A small image denoising autoencoder, trained from scratch: 48-pixel images, encoder depths [4, 8, 4].
Rows from block 6 of the encoder of a small image denoising autoencoder, named by matrix and row number. Rows with one number belong to one neuron. Each number is 128 + 32 x the weight over its row's rms, rounded and kept within 0 to 255. All counts start at 0. Numbers have three digits each. After the name is the row's rms in percent of the matrix's.
After each neuron's rows are labels from the 100 images, of 14976, where the neuron reaches its highest value: "responds to" is what is common among them. Only what is clearly more common there than usual is listed. The data: pictures of board games with random positions, seen at a slant. In brackets: how many of the 100, against the usual share in percent.
# fc1: MLP up (encoder.blocks.6.mlp.fc1.weight, 768x128), inputs 0-63
# fc2: MLP down (encoder.blocks.6.mlp.fc2.weight, 128x768, transposed), outputs 0-63

fc1.393 122:122080133158164101155138121110135163127145097134160093171105071110166168150140131139153084090106115082112108109142114151137064176128161081120137132095115218082128163142074108152139108139130112
fc2.393 144:152111165113136125107079124134114088102180233149128074151122094135102180125128096100103133146156149111121177176108089058124175111101072112082083108098129161138148139106068172127132157126094189
responds to: stones on a line grid (82 vs 16.8)

fc1.441 130:130088129185123138134109093057157178141158154144095180110154134103135107171084128167131143081187136126163148091172100149069145176176123146074103094151111117127129125088133126107111183086133132
fc2.441 071:089156106188160105110138188151091128140115121115168120137131097155099156045153155134124170069101113109136130124159148131199179082129139164143106178144188105075152121068125112172149087095143164
responds to: noughts and crosses (48 vs 16.9)

fc1.694 122:101077134073196149111101125144155115159187117115108166090197098087190113105142143118120154099155160114189126117124155130089163093161130059154177160142083100142109162129173125098136121162095119
fc2.694 098:160130136158103151115141113152095154115148169126075142130076125125127125160155093147162186126092162136140161141101145119118092151109114215152113134158112172171193059106081190137188163116063109
responds to: nearly full (70 vs 34); digit grid (69 vs 16.4)

fc1.226 144:124086129129090147118146128134108118103139160139162090122123103195124068161143153096083150190111157155086152079124119133133099124158102154133141146143128116084135161178104115144100185153108160
fc2.226 137:126083171101094088114149158069183120131048107108099157091164171177132094153118123133142123127146106133079089123151117104090121150084151121133134089120118059222102134170189105116124102100141143
responds to: draughts (97 vs 16.7)

fc1.455 127:179101165080123106128116157117084071149118168147129129125143153119135180145127124109084135143086121101132167161083180098130150141074145109203121135145072132187133152145162135135103080177123189
fc2.455 116:137102096103119096125120155118088127129122178170145153127113156195175140108061076086113088121094086141116123122086098169140115095109150127151158097130105086108122138132122145110143099054165113
responds to: discs in an upright rack (59 vs 16.4)

fc1.181 120:077109103134119140152109225075152147135128106093113122091116141144155143186150069145183130106137154077112127127095103113205120090071126196095103101070132107120170138130116151130141126175127149
fc2.181 165:125121091176091129122131119131167105123112137136146105128132162064105053136162127087118148172093110127083166156123184153117113109133167067177153144131127163126058174169104114111114083136128111
responds to: draughts (44 vs 16.7)

fc1.272 120:105149126169106097111107148110136052136159108137130163099144129133116116131141147169142134165098128150128082118082094113194135185227080157121172087101140117142075133143180134120155161067158192
fc2.272 113:177087123120125162165123167176120078129145135149064071136106153142148080126075114124103112098171200113095162095177130106110177165069083087137125153104138073142119175180106078139110122110114138
responds to: first side has more (70 vs 44.2); nearly full (67 vs 34); digit grid (65 vs 16.4)

fc1.536 115:139171159119071161169131040142116174145122138169188094099068095100188139120152109107115095165153087132095129185153165126180116124167109142093097108105106130128117107098102172096118129132129140
fc2.536 116:206126145146121085120116186111158113152134123078118116150137087142167088067115127158158137125154151180120119084112121131100131111060144112137155128138148194121132169187161145178160120081120154
responds to: discs in an upright rack (40 vs 16.4)

fc1.302 112:066158173146110114157048157158113108077138160096091112056096054146172196118119130134112107092135084139136093138143107156166137130152089171108168143163151135107107066154139160109101079080153150
fc2.302 141:087120123131150101177167036101105208118114116137156148191104116102165097152202123133133097116135119178085180082181172158100125118077150155165136165148107125113179143148138130083113120130128154
responds to: nearly full (61 vs 34); digit grid (46 vs 16.4)

fc1.421 129:213091084098157109150132137135166151119121128086093134139078167147151142123102096126129163082142103125138157127144119102072167150105151146079093174145122220105114143103156118085090184083151091
fc2.421 059:136181132151158164084146116119111189100143059143138060114161114133131112189140093113191098127121119105219113079115108133155070156104100135179193083138120089107101072151121098191151131116142130
responds to: discs on a green board (73 vs 16.9)

fc1.384 120:128097117141135119180112137142118131115114127074108155133105121126081105147065147120117120124154172125102146180136110148166139120079132107095128158198140148087107129176121172125174124174052091
fc2.384 091:131149121152133087151102158085098148207143145114142161130161148139143114100112126175092151074096154156114151123081125105119157164148104144193129180136071117146118082183078142133098121125147141
responds to: noughts and crosses (89 vs 16.9)

fc1.561 115:109135150134163126145123122160157144148156124110089110073149101114159106171148161115103140181116119137153085137159093117120125152138132155067125035142124184101175088091106099165084115087147111
fc2.561 155:136157126130121153119142099097106148118156160125133095132100142138129185103091154112124109015147139144148130082143093135112158144176135097095133154156154124165108146124154164117119122133116121
responds to: noughts and crosses (39 vs 16.9)

fc1.765 116:153135183117124127161149128127176081123106099109057127146110109144104133096113138153140092161131134132107108094138159107163096130132216130138163121162113148146194126123152079145146060114134072
fc2.765 091:107157171154158121107094141191079108154173183138144111134182157111112105112137097132107102045110151109110184131138134196050106133086101136188076123157137115149141118172129130146133149133121142
responds to: discs in an upright rack (64 vs 16.4)

fc1.83 120:130106129042119173138120171157068076145141124170167095166101137119153116081122125080096143093116130132106100112084146039125162117078124137136174139115139128080132194122144123100134134136146104
fc2.83 126:108153069171096129102135105061161116152147179160129071136144079189171056126094112131094060094094112200124159156154137172143140151121103144116160167158116139164106142127114088158146086195133091
responds to: draughts (63 vs 16.7)

fc1.115 137:091104167139114172133124141151129129088157113110172092103118124145144058153193116136101189151092132124087088167145060147112145046097133085096133147140165128129147111166116142188121139114114129
fc2.115 160:128116115135089147151108107075128141146116134146130135151092099022108090206067116141077068080094131061143121128146135142127139137109121088088157152089152106123107074081192184151136163172119189
responds to: discs on a green board (77 vs 16.9)

fc1.638 128:166139135094106108081089140104140140117135078083222162046113172178157108085156129126148114090154174102084152104116114126141111107131106158119166144146156081111131199166140122136098174141159218
fc2.638 119:159143173128100117121146161033177181138151171155076162117144108180152117160130107140161165109088140136113157071124120145069152118100116107096126091145113132181140106120148092145127100111154083
responds to: discs on a green board (96 vs 16.9)

fc1.338 095:064144179121100099104156153160072076130097085071095144151120136122110151144088134101155102096110104101168133148092142104135114113135174116094127145163150170129185129128123120192098125147191130
fc2.338 065:139096153156156115090098182117118104086158181121099166164153149135145133083176115172125166128137144079118087123153153132146132170179128146126080127136171093038106120118128192085136100098129140
responds to: discs in an upright rack (61 vs 16.4)

fc1.711 124:086098132104128137079130105192064097161128136153110136124109166127159209152155153110083132102063117149069162089104055118096087126129116157104113187132079077113171165142104090177110152097131158
fc2.711 161:138103124113104102087067116093166127117114137114094128113145131102044136109112133103155083099113198118109155194166145177173138201084155182087166113133094157216122115123116090088133046149104147
responds to: digit grid (79 vs 16.4)

fc1.523 055:112178124071071157174135135171118127078102103150119145118133113090095160104178102096151207113093113165148062092139150118113082102119103169181200147188124151107155134131133156118112096104114119
fc2.523 020:121107125105094041196108121082120078143113127094098123131091062103143146118138136179130092180139128116147061125162062124136115159117079122104125111184145114147088084138122094087181083061147166
responds to: stones on a line grid (99 vs 16.8)

fc1.667 147:149135203089114100166060146198151158118113120198121095138162101095124156145198194138120145108125171118098170188144156159114140114161134170071102113149119153156160124128186104096090125120105152
fc2.667 175:106088165176088071109151117157183113080068117079115179105121106118123104126135092107122187130172123136108128159163146118093053167065130191118137143141115144120157102124182112147109146148080113
responds to: draughts (99 vs 16.7); second side has more (88 vs 45.4); nearly full (81 vs 34)

fc1.681 125:154139143111066102202111154146139170102106108154135084108064165142054113101123097143156121130142133174102116118170074186131094141139136137070131121175105160120102178101139154157127186177114096
fc2.681 076:091069194172120093120114075123103099100158114145152158161157085129176111121195153119102140103109100121112166150117155130146150142169126120157084167159071123102163128181115140130139098129115117
responds to: nearly full (62 vs 34); digit grid (56 vs 16.4)

fc1.473 120:129097124131059154144073102239143135134101135143136118160113144137140163183094177135105171107117097064146113120141156100135177186151043141137110104111166106123103161164147119121122118168108161
fc2.473 133:101137169126160140190129118125146174151094049148135142120150109181070130150175074108080122094109116128086090105140127116104104190142194147117164143121158106074144141089106083133083123108140090
responds to: discs in an upright rack (51 vs 16.4)

fc1.747 119:106136150079118118144106169135066132135110144137094113101151190101120169092112053103029134078125089149116126065150158129123119128151144182116125104208168100132122185133130143123141120139134099
fc2.747 151:133080095170121111116106213087135085128088084138121164132137108171116092118173132107072158158110112155172124124094155124135111134127165074155119163109172126188190145210113176090135092141157099
responds to: stones on a line grid (57 vs 16.8)

fc1.469 114:126139120108133087110098164142111206138154087111093105162127104184109123223170187126166135096144112136128095140126133103165137121094130200074156062109121170110107137106090102190127101134148149
fc2.469 158:118151168162170167149169093146071102166108137073108156097159150176171080100104092094105159134149133151090111110089081107135097114104168108148077132143100090157121179148127148127134132069127184
responds to: digit grid (100 vs 16.4); nearly full (66 vs 34)

fc1.0 111:108121131128086162121088150114179114114104131125174090145154118157149136111104159143146148167125139163152132111107074138100095091179067057121144105136134182072098094140171123182081163134130172
fc2.0 140:099118091089132085107146130167118147147087112133082151114103097204152145164151117107124124149131210119163131121122081185082190136060095132126095113158036161202165118168114152113121145115131100
responds to: digit grid (77 vs 16.4); nearly full (65 vs 34)

fc1.176 112:171112119154133104119108167149136101185086109125159089089106131225168114148154145144099159075139107114145115149194127148158086119082152129067176127153069084116128148104080162153116166101176144
fc2.176 149:120095191120179127187118134127107153131146189165097119121103120117120116120106111087114168136151154120079148145175102117109134136125116202092155122171084119142156126097156153171082151146116151
responds to: digit grid (59 vs 16.4); noughts and crosses (41 vs 16.9)

fc1.12 130:068065134114159115135109124152158151155178118100139103129092122084095125107136148158140068086152087154156156116145134171066084149138045154157101117082086146132198083225111162144183116117156085
fc2.12 178:141131140181173143174080135138166123159083148107128083141133100127091168123107139119116103149096170119169145146090134073144154129080117146080052135211150069140132172133147103086137129138151129
responds to: discs in an upright rack (66 vs 16.4)

fc1.32 119:090141103102132111105101182094121074157127065097098051176108111069142120118108198145090102106093086142165070119180166156108098117136118101084171136122181143132158142126117111097160145161135155
fc2.32 117:174160118140134116210152095109171119150160168111181194125119156132162101121143145121152167099102184159140104118120108072097107148146131127144074128137101159086103167137170079050148108110145076
responds to: noughts and crosses (48 vs 16.9); digit grid (38 vs 16.4)

fc1.388 117:102122112162191078142129195141086157042165128154131134102075125179209155193144120179091168144080146147118110083157091078105076130127058122112183104104166168160151128085115145095144117089151166
fc2.388 125:127084145156147165101141069094125083084131093145148080109136170089097163097160125133098133082118100133154166175088129128163106141153129165090152111116144134121134115163041083109155126095159125
responds to: digit grid (70 vs 16.4)

fc1.738 113:124155185150112154142124136126130169079129144146183148107120194157132113137055129078150102156158167121120162148098094125127140073116167163116099114209080121176104131112097104114094160113076110
fc2.738 106:190073142124177102093116146138100134188086122154124098117213120130163135156124119155090158112133113099115151111103136136087096123129095133205184065105131140105078118099145108130092169200192095
responds to: digit grid (98 vs 16.4)

fc1.357 128:068123132114092125150122109150122139102084112133120128129165190153170123163176158119107098126091075142108121180123066145087135130113161172110105127112141095127100183127103177092146199063089162
fc2.357 168:143156054182186115133086123138096117107111169124163110139119130107099164131092148118185112101164074134118125106106190132115095126179181093164134163066158134140141135161152154139132128164096098
responds to: digit grid (68 vs 16.4); nearly full (60 vs 34)

fc1.570 117:167073147151107115115057148070151135063116110174124145174123083086091115186190190166155151135089114134117182097134126136097108080150122161154129121143161152110124092120124115116168156175137141
fc2.570 135:126165142074119141130162165166204135095101108101133137108075122113109114148044085132072097127174147124156103189180181096125203127131135135135117140097118146200059127116195118107124147141130141
responds to: draughts (48 vs 16.7)

fc1.475 107:106194154096124225156139134102118179115182147152142117131149157145152119141178134141126139124130141168174135154115122133152148168187150064145138087138131160063147155103111085137105163118075097
fc2.475 118:144094070151121024135111172148077112149148148152100207124096096130134138116117172129127117139153154144070097134148133126111095040153109154106161115110064146208095129154140174137114136098162131
responds to: nearly full (61 vs 34)

fc1.98 111:191100062151107126165159122125141135142090108149183170148095159132109132070148135110152156132109112187154137136064201163081091153097107089177144062139201108116102093112114103112121152082162160
fc2.98 134:104135123126164127128107161103084110114182178073121124142125103155154068163163160154099138115103135125106113092108097132194177125137155160119088151183155143115101131191074131147141110173204152
responds to: stones on a line grid (60 vs 16.8)

fc1.172 126:134110127116118081116153101166098151075129119156133128109086163130085138107105086134106188100146099070038105136075227142169130093132104153137140070160144070136116127114163109142139092137157144
fc2.172 150:086157143143192129128142156104103164172060142147112192177148124195110068094148179124086164144082097178131179123117142111147087154086104143112143124144102211121105124118158089174128133085142118
responds to: discs in an upright rack (83 vs 16.4)

fc1.161 129:131067092155144107185118081160102134127154118153107108142126094147135142141127124139079112174117124160155129121178140109102107129125129125130189114114137194148135139100132124076118122111081146
fc2.161 171:168136138117114146165087104122147179131112120121127118169138123145111105154075096096126182105126101134168072068141152125137157119103139162149142155164123084132112103180051149130103086130115118
responds to: stones on a line grid (42 vs 16.8)

fc1.423 111:093103122110185093084110153150072092145120154059156131116128143189158151170153138087126163173141055203142152160084123135154111114078113117177102118089114133110159154138164082099087110160138098
fc2.423 061:105074081131063130148134197097172089144147126178123132070121121102128135099130063155130087124099148126192146169140116118159103128100121072158131111144145183120177150106134113154150125173105103
responds to: discs in an upright rack (50 vs 16.4); discs on a green board (38 vs 16.9)

fc1.762 124:133100114154133102129083184161133149099128076169135187132172101129140146142108168125121107083097155111107127103159172127136120142090024126081134121122078151117064113150122086105119172093195164
fc2.762 153:147123071137146119100174132099155088115126198098113101162136153142137114107100138108128112195144147105141171196094131115158106107060159100085146058201100064122145155091079164163074082063085137
responds to: digit grid (69 vs 16.4); nearly full (62 vs 34)

fc1.63 080:145057102175132137098114104111114167081155071149118155134129149150078118127138140157113143092152135145129110098136064113087201161122093170096081169111148146141147142078088122120131116084130150
fc2.63 095:130140138191135130166134131113135102149161147135167082124132125082186128113176150104092121154052175152124146187096164107162131114132111115078088091193102173088132096159122096122146150129115103
responds to: digit grid (100 vs 16.4); nearly full (79 vs 34)

fc1.207 140:124087115104112140156063166128082153150148071106149158114161187158166147081169133139067157065097115117112162093127149124142152112160140154137158121128129110142130151138143113126177175198085173
fc2.207 119:127183070129122162080160109109149106156132157091140089158148149134150109177160150151091163133168149137078131075136091110094048155110157136107151095151091116109180136091131071141141145218132098
responds to: discs in an upright rack (94 vs 16.4); nearly empty (88 vs 34.3)

fc1.366 126:093142165156135122139080165095186083138132139111149134112130161124115166163134138093067141115146119100097155125126145110158134187099157122119090161186162117161057138100199189128179153124102167
fc2.366 142:144181150133172178148117141124145140120094143154111092058158123118136138112129186123164106090157118194100102118134120078120076118164092113123136141040088130113162119117090112109116177114150072
responds to: nearly full (60 vs 34)

fc1.642 134:093115137109127147095107128148109162087164148097106147093077182186109124128071065149121153197096114149175177087091136158079125125162110103125134123116076106049155172170150161126129103118130161
fc2.642 139:143124125118136129095154156136160089145106141093148179070078144164160152096132131104184139166078187091058154188129172091181111119136110134120092076100134100216089096155135082133092079164140108
responds to: discs in an upright rack (100 vs 16.4)

fc1.599 121:052061124167136082173110175078133151151092120142057168101140069119094143131138144134155089154122135130161067114134085127149178127122137138130164183158135186160181156166169111098163101129136089
fc2.599 125:201146090090138091154149149143147145154143149119184171177127167106127092166100114105127193104126105107130120129155108118139098078185135115131086136146143092117102094113127126168074151114129114
responds to: second side has more (79 vs 45.4); discs on a green board (54 vs 16.9)

fc1.657 116:119103204137106100127120100177117123116119110103140171154101119146155112141150139142140148139136150120071138178146098133133096065098124139092175159133123116116111152167183088065078182153154176
fc2.657 127:175126115067114057102123156103135123168101128127164086137140106214149145100135103114164121095162078147146175113112181162098160153144186128126142090143157121074151113173162132148161066090123120
responds to: draughts (74 vs 16.7)

fc1.173 132:187143128079089119083038128141051169140184189094092127105176104197144154127103146079178095107211109105139160123120145139067134113148097155141147132195151149122093173109133099146115100068141144
fc2.173 093:077081158116167123109122184132142099131138129108102082122104137141096116098124107095085144164116144117131129120114101106139159136135160096117149111104137174155087104108185163145138160116129140
responds to: discs on a green board (100 vs 16.9)

fc1.696 116:126154172071138037108110141159104154110127155121113154141116202231134096119107176154121156172141171097155110127133150150176136116087148133086117105123120100130105122105144088165122163158037085
fc2.696 103:134146134135204188144150081168081074104126090137158066177117112081123155094174151138104126113143153165132187154105113184078108101185092104156152204126195146147132108110162125080118075109150140
responds to: nearly full (61 vs 34); digit grid (48 vs 16.4)

fc1.448 127:153116116126120132104128093098120112146069072098160124107091151127144166144091164137203107099125157096072097097099136164086155070105101188098140188067167157195126127116180148119158183105109168
fc2.448 139:098101149111145169170093150091148129117149166096108192073132147159153083076113146091072138116111122111109178130108152119142080156154153120109124154106099120061061133117063125113074123144130131
responds to: digit grid (52 vs 16.4); discs on a green board (46 vs 16.9)

fc1.750 127:186155149103085099073118102155098150138168134094111152148084082206150137155081125115094108106185092105133164113150123156164156124175142151104139166158113085092125186115092075094110144133150135
fc2.750 119:157123108135144129170156076155198129148047162126120151145116182143138138120105141161167171143067156082122123130112157120194093099107135109116120081183162128102152131111162126066141094204122157
responds to: nearly empty (86 vs 34.3); discs in an upright rack (72 vs 16.4)

fc1.643 144:122110111070117113131057110188172154083128091126113170166042188145111160153155129145118142139148110163135155173126172085140098103103108117172152124106114117077134194138143116089114129074119186
fc2.643 160:146197094149161157135156129083129067123139110156162128108188127106128087140108110089112154095136186119110107202160208141132054123170140113156147082122120138118108117064162146133134142181114200
responds to: discs on a green board (100 vs 16.9); nearly full (71 vs 34)

fc1.728 119:100130171161111164168102070127107120162087120164105131136162175085100081118113177145139096119118172105085120149154165131093168124083129088133110146115095112161134143063133146065108105138114145
fc2.728 131:153106118083151117123106116123126168119150113121132134195098137202162064178148068138123098085156169128175138098051078116159122137130188125116119130101186126094116098177145094158142116138151163
responds to: nearly full (69 vs 34); stones on a line grid (48 vs 16.8)

fc1.46 118:117126118183119119096161138101100095128163098179120159136135066136139091195149136161101103146109107163158158101159181059084154142056119122104101136108135104143113115168100140066132110100124190
fc2.46 171:095121142121164106143070152138091152136128137122151108131168105162166109116075152107120118172159158132110092123142095112179087076178148149178161128118115171195151111183099104158158104139057130
responds to: digit grid (44 vs 16.4)

fc1.39 129:125149111118075106140107081213174127117137100143091150114074170148151159137157136097125110142085147156132162121171097111136129152107173084108139186144170092113103160106156086171133110122126179
fc2.39 139:064111090139095132088128101106202083155169094098115131124156150108150119177108120101153137176108162086130113182216122130161166073098151111099210059091149118137090137070093109110100075147127128
responds to: draughts (95 vs 16.7)

fc1.759 119:098175124179116112069128119117126099167106136187142120135171171111121129161086142149124180106145101099134120157149102151168138148104179107061135085170057145111136116108170156125123075108146132
fc2.759 087:132107179083125164145143153141131135149108116111160120102074141106172168053180120167175123124166192116112129161082146135199121068135144157104103066085141120097084104152123095098113118139101124
responds to: nearly full (67 vs 34); noughts and crosses (53 vs 16.9)

fc1.107 121:123088132102106051129104106101184144047142127155135052097158127123136144132140075166147086094131069124077076127164151179148166093101134131141126092151134133123096060114130189147134167119103144
fc2.107 105:117158146116171190159118142062137099148084127146146098096103111095134121125069127084124104155150122129111126129134130108163032118104089144078168151127154149168104095109172139117132094116095137
responds to: nearly full (61 vs 34); stones on a line grid (41 vs 16.8)

fc1.340 126:082114146154068159129172176102104089117140112139117097165154109103098117084124168149129148161136079149117090151176123151136123108161078104144080106076161126134132093124071158072122161146100121
fc2.340 098:145153141178123125168139138135115144150065119144078110077141101095120120134145074147109132126114164180120138134154132106170167106072153066091080174148107089163106166072092125140127152020091157
responds to: discs on a green board (62 vs 16.9)

fc1.381 131:179061147145131140097112165180118139162159152116066136110134179153096081127073107169069078124096098151109146139102146141102177132167108149137093114109119112111158117171150160115138100185162033
fc2.381 113:112148136125132106176154059063133101168127192146104128140142180115147120155126136126088064093151154108114066125179125166160107191124165127111186176115071145150094126068150162159091166163115145
responds to: discs in an upright rack (100 vs 16.4)

fc1.268 109:118172059144127086138171111168131146079076138135118094140121140123144100100144124136147183162101143135128149132138113059152139138162100089130081059151117138115142169155199133113102109160059135
fc2.268 106:158094178087075139141142081131078126175192118109102115094087139183117138110123200104151137108154108158100101103149074170085194123139153168121149161047124171135102165126098133171142159108158171
responds to: nearly full (60 vs 34); noughts and crosses (59 vs 16.9)

fc1.413 065:123121128112162144146145176134097153088162195136119142086138140101141126156147091143090077174116157083144154151089140177137163122091111101102169162175105145136091109168100165141142145176130117
fc2.413 033:077163136109151133119138102113172077119113095107128166083091056097104113100087133097115142136114180133133165144111075063137066167121096080144158141124112133162155201067161172117116113161131127
responds to: discs in an upright rack (68 vs 16.4)

fc1.232 126:122085145130134076126081127108133132098077169137122111094133107156113090101105141138136162122135116136120176154125136158096128117117151122149118137181123081195094060138149150168188173185090148
fc2.232 092:104114182140137117161144125096111172202167114109130150191119110143098144154086154167130126146156110150221095117111115135161138165151140097128177109093172153118148075139127104111136130114173050
responds to: nearly full (83 vs 34); stones on a line grid (70 vs 16.8)

fc1.663 116:087163120183102079105129121138148134122123130123090159170095119154209094169107117149086182193141114082159089114199133107054158140114124182104186127136118093087169142113166094167132106130155146
fc2.663 111:130033131188112109190134120121171141104030090136118141112092180126113127099124142138104139169118149115131135070154165154171144148102148158147143202121132158115179069117057124081080091111110122
responds to: discs in an upright rack (64 vs 16.4)